Weights of a small contrastive image-text model.
Model: 2.55M parameters, 32-pixel images, encoder arch convmixer, encoder norm batchnorm, encoder widths [192], text encoder width 192, text encoder layers 6, text encoder norm layernorm_no_bias, text encoder activation silu.
Training: adam_atan2 at rate 0.0011, 14100 steps, batches of 256.
Data: trained on simulated stained blood smears, 195000 training examples, 18.5 epochs.
Rows from block 10 of the image encoder of a small contrastive image-text model, named by matrix and row number. Each number is 128 + 32 x the weight over its row's rms, rounded and kept within 0 to 255. All counts start at 0. Numbers have three digits each. After the name is the row's rms in percent of the matrix's.
After each channel's rows are labels from the 100 images, of 14848, where the channel reaches its highest value: "strongest on" is what is common among them. Only what is clearly more common there than usual is listed. The data: simulated stained blood smears. In brackets: how many of the 100, against the usual share in percent.
# pw: pointwise conv (encoder.blocks.10.pw.weight, 192x192x1x1), inputs 0-95

pw.163 117:091125132107076134120077118162114128117136086143110069106137116132094084130132066136159136110150122151017081140107123060110110121125134172086059176109051115129139142117128037100101117071113041073077128113111130154087139113084122104095120048156101086140112125117121113100113106120155097143
strongest on: discs (69 vs 14.7)

pw.148 107:111073104074121133112098116135163157095068148141113145133141118071113155150170079151095126073119124127146135076130079125153145123121151129074083134148117137133087114116118141118105111122168119137105132117117038133133090144148128135103131149140166161150208086151097141122070150169153138168
strongest on: target cells (100 vs 14.6); kidney-shaped nucleus (35 vs 14.4)

pw.8 089:111141117157144121100136140199131133156117147131114088091103151108100086112121142089120062149161173165170099108130073090183135183141131159248092102062111149133104118142153107120100109153111091100133137111146104231149143136126142133113175152090155138125142141127104184061147178152138176112
strongest on: small spheres (100 vs 13.9)

pw.66 098:132098126122125146092166079141155112141108130137127142154148133143085086165182082116122193115115131160133083172140129121099139075062152065128120107141133120084195110132129138093123105115089105132140096155118053110114118083091070122086110095180124077129131130100087060074094102129139071138
strongest on: ovals (100 vs 14.3); kidney-shaped nucleus (43 vs 14.4)

pw.48 110:078123181147142099150141110163074128200134162088158111131070078141090104153126157132111133127137139198064091122170064113130089168170109126095124087131132159117115123181162148116134131108061119137119116124156141170156129144091123114134113128106094098111130116111106123092150154146175136083
strongest on: ovals (73 vs 14.3)

pw.69 096:154094096115115163086123123127070128144122149124115087190142106148101136178181082147103165099159116196181169161151097118103117109094105126137095092168093159125183153130089156091136115157087137074081107136099084134137128104075122102143145103131113137112108142125124092107098157149147098147
strongest on: ovals (100 vs 14.3); kidney-shaped nucleus (40 vs 14.4)

pw.10 093:103068162133107141140122107225037090175112125122128119140098159130097117178178099117124136092126155186192146148101083101120130194075136205245104098134109155127146108095177115127115126143146136135128123066113074210106135120070118109095196137116102111115080131111150139106118126172122108123
strongest on: ovals (54 vs 14.3); small spheres (46 vs 13.9); kidney-shaped nucleus (39 vs 14.4)

pw.81 100:139155139108120151121124088094120181165141120088128148155126116074124138133176152114099162127131112178104066134092149119123112141176104145100132070204126153141163118103061188116128152116165115140125134102209136130173130122122060121177255120122175156134104140137114114135148143143142190131
strongest on: target cells (100 vs 14.6); kidney-shaped nucleus (34 vs 14.4)

pw.152 089:108096119120100091157181125129122118085132135122104067102133177107115132086062139134148078146135102149001145083168086185109124124096131095124177068154168124138103164196093006141123128132088117134139149128102115143117168088186095096126147146123098130082119164131125137113135109139096150099
strongest on: discs (100 vs 14.7)

pw.30 104:117111088132111105125066102111130114135054173123125082115119107123086152134141123132101060122164117178158063117127116119103123126135146086112188155131090160133108127115139131057147124121124180136158090148125150139135108112081134109053116106140092126139136108123126092162113159100104116114
strongest on: crescents (100 vs 13.9)

pw.85 095:151129130139141132136116142166112106135087115144126102130123116098124106143107151114119092129105188136163140115126109082186119213107116204242096108082082103117123119115198114131101125104140101087143078171158096233131147155107156155120202129102135104113146140119082208105127138133091102126
strongest on: small spheres (100 vs 13.9)

pw.68 110:091120140135117134137120084152076162111090105093131113144056122134113087126160147140102171133091190136146112145105108092132109174061147131206040148153091113112150154128177117096096134119154093121087140088151049200137127119082140130150098124099138102115159126131121128098158092142139096115
strongest on: small spheres (89 vs 13.9); kidney-shaped nucleus (35 vs 14.4)

pw.106 094:115116112123075136138180143102103107100141142134137100109110165121156154095064159144129083131124114119062092083187073174130116106059113115079183112162202132085098146151111050133086140125137166139125146141093115113132154091184075089134142152116090138066101121130146122163129139131083142119
strongest on: discs (100 vs 14.7)

pw.63 096:156120115124209147119116122156179070141143152137122114132168152092106099099101128143111097125172166124121093152114066068194142147147130177140073049113074159148100125147159136123124144148101125105134147142116130180181103112097142133149173141143096137173149145133155197040135142110115159150
strongest on: small spheres (100 vs 13.9)

pw.146 092:129126107154126151118136096135119116129156144162124090100148124111105115099096095115134114129117170148135126110115072087214109203120141164197067063085090136108100084114192096136133115115120104133137138155180074171132126122104174154117173123115170163140142139100082203060163159117125126137
strongest on: small spheres (100 vs 13.9)

pw.172 096:155175113111148115126080129107166090133142128164124148164138120123147106058135146113138149112126116100110029175122069042148100084136119095047060082088052124164126123126134156075126126112116085121146119116127135102131116080062044124149144163138098153167134142139112132119137143144146189144
strongest on: teardrops (100 vs 14.2)

pw.151 097:107145094142183124102158081085227079135146103191099137132160103120109115074104107155151106138181158115105051156120057091169082107139106083077087028156113140108103089110129103116115164117101099184081150176144105104086148088098137095115145128133131159145067133093098157104134146123095176165
strongest on: spiky cells (82 vs 14.4); kidney-shaped nucleus (34 vs 14.4)

pw.20 098:133094144125104130129176117184090108180134099124117103185140093149103116156197054096107162125147178164219127190133150096129149166033125147188096129152098133141165106153164172093100101098100137106132100102145080181118151107037114136129160082184133084136085106122121117062096132096116090133
strongest on: ovals (100 vs 14.3); kidney-shaped nucleus (40 vs 14.4)

pw.112 102:136098133126168138121221120137145109152102109111121126109109168111099113138129142172129135057143118146078103152173124235111119113116166116145171097153161147139133124149091037167129149123079148111132114118069112118156104108225136078157133153095092169111109147142101131138119136131096136132
strongest on: discs (100 vs 14.7)

pw.176 110:104059144049139083141141100140157126145087084168073129151160099092126106162166116129103165132153176188145121129107128148155152150141106174109157128162159088133126086097166097118095097067129089100079092144150102155132103144147160128105104096205174122085154126082100137136104087110148082095
strongest on: ovals (99 vs 14.3); kidney-shaped nucleus (36 vs 14.4)

pw.64 086:094107106080124107116077144144085071157148155113104135110105134129124122185150115158120102099117108186233163102114093096115133148098171145110148026150103148119153081102102049089147170104084121089145129097140120139141105090075124089121142135129122134071077088116147101015125166154141160101
strongest on: ovals (100 vs 14.3); kidney-shaped nucleus (32 vs 14.4)

pw.87 103:133071124126128116139079142072157124102089099150169163081171100129118096106132131148153127157104135112000145130133074152138175082217138089042079091169128112095090110154139136137165113110125092142103142118114091087137150103132094104070185112152149173090136105168103103101112111136138112153
strongest on: target cells (100 vs 14.6)

pw.47 092:100126155113114110135132086094150196132191109100098185112099105100107099095124071099121146149109104119009149115151051134114097122127117085129127075165156130102099075125132190173119151110172150137167136145208119103120116133126125109113158163073180116162105113101126133087146130128119119121
strongest on: target cells (100 vs 14.6); kidney-shaped nucleus (36 vs 14.4)

pw.35 090:164159107159151172088130141071139106158095106076096095057085130115128136137115168131083089090118119129123075119134088112088092105154156069043148075147157107163081111119119005129105121073084080109150111116134199102152130096140111123128146126079093137119094095104109108094128166118122156149
strongest on: crescents (100 vs 13.9)

pw.36 093:170110090074107144109141112119099107137146133131126141164123106127147095231152102159121144124231088189174155115098066097113068101082159110093132075117108088104159109104131047081090145144113132094102094130105145095110111105117143102120134079146130160077097118137153096092121132089100143128
strongest on: ovals (100 vs 14.3); kidney-shaped nucleus (41 vs 14.4)

pw.70 089:112158113128142122118094125058173087133133163090120110085100092104141132155115157115153084124148131164162154130095073072066144131144112067068125048130074174183134150102136000073133115122081081093154134115115129075103123118067087117121157153097095125109136169126131122092144144118134152152
strongest on: teardrops (57 vs 14.2); ovals (37 vs 14.3)

pw.156 105:140119088138161140055137165154133139134116116114144170111088122096094084094106107092144158131101115179099112169137083136122098144148125125164135048139124083092144126127180139121164122122105122107158112137133102154110149120176227129069167067105148170125110158143111153079117093128131143133
strongest on: small spheres (91 vs 13.9)

pw.116 105:079096126129122109127092100206102099141076124131122067122104117155076081179148112136145097117097085220137136120106131120142128166091105172161072128130090108147153145147111052111123111093126112083135109127063140177127109106144144127073150082141103084109159150177119179094137099134106094143
strongest on: small spheres (100 vs 13.9)

pw.2 105:169196152074169142129096126107189159159142118084119126110045140113118114107136168126083140086111101123134175111133096138128085061130123058100088113122136134107107122123144160127161155122124105102090075097222138069133108102121177125173104108032159154206133113080116143138144127123114170111
strongest on: teardrops (82 vs 14.2); kidney-shaped nucleus (35 vs 14.4)

pw.75 096:142169144097120133107147089122144146174125088108113143139111119087110091064108138125128183124097114081106071170137083146135089100066141088063114148101166087097119097126124116154133132122119095090116139113209167127108146096159063093123129110098171102182074156098089160093143099094158183081
strongest on: teardrops (100 vs 14.2)

pw.143 093:136163184118145074161090136110158128198132112095075149142138103090138124161146109130127120106100103159187115179117083082117131119136148129058128061097138110124130084123084029102127129106128130126094126107114158094123037165069075139149129143136108083078132142179136133034119129101121151105
strongest on: crescents (100 vs 13.9)

pw.45 097:134176151137114112128094133175090106140129096139106154143121109096125112127146130095113130107140071105153121144086139087116069099117138118166082181102057136099142101117162115101115108108106076130095153072164123121145063138103065130113119066141110116244180112075131111117135135069135135123
strongest on: teardrops (100 vs 14.2); kidney-shaped nucleus (37 vs 14.4)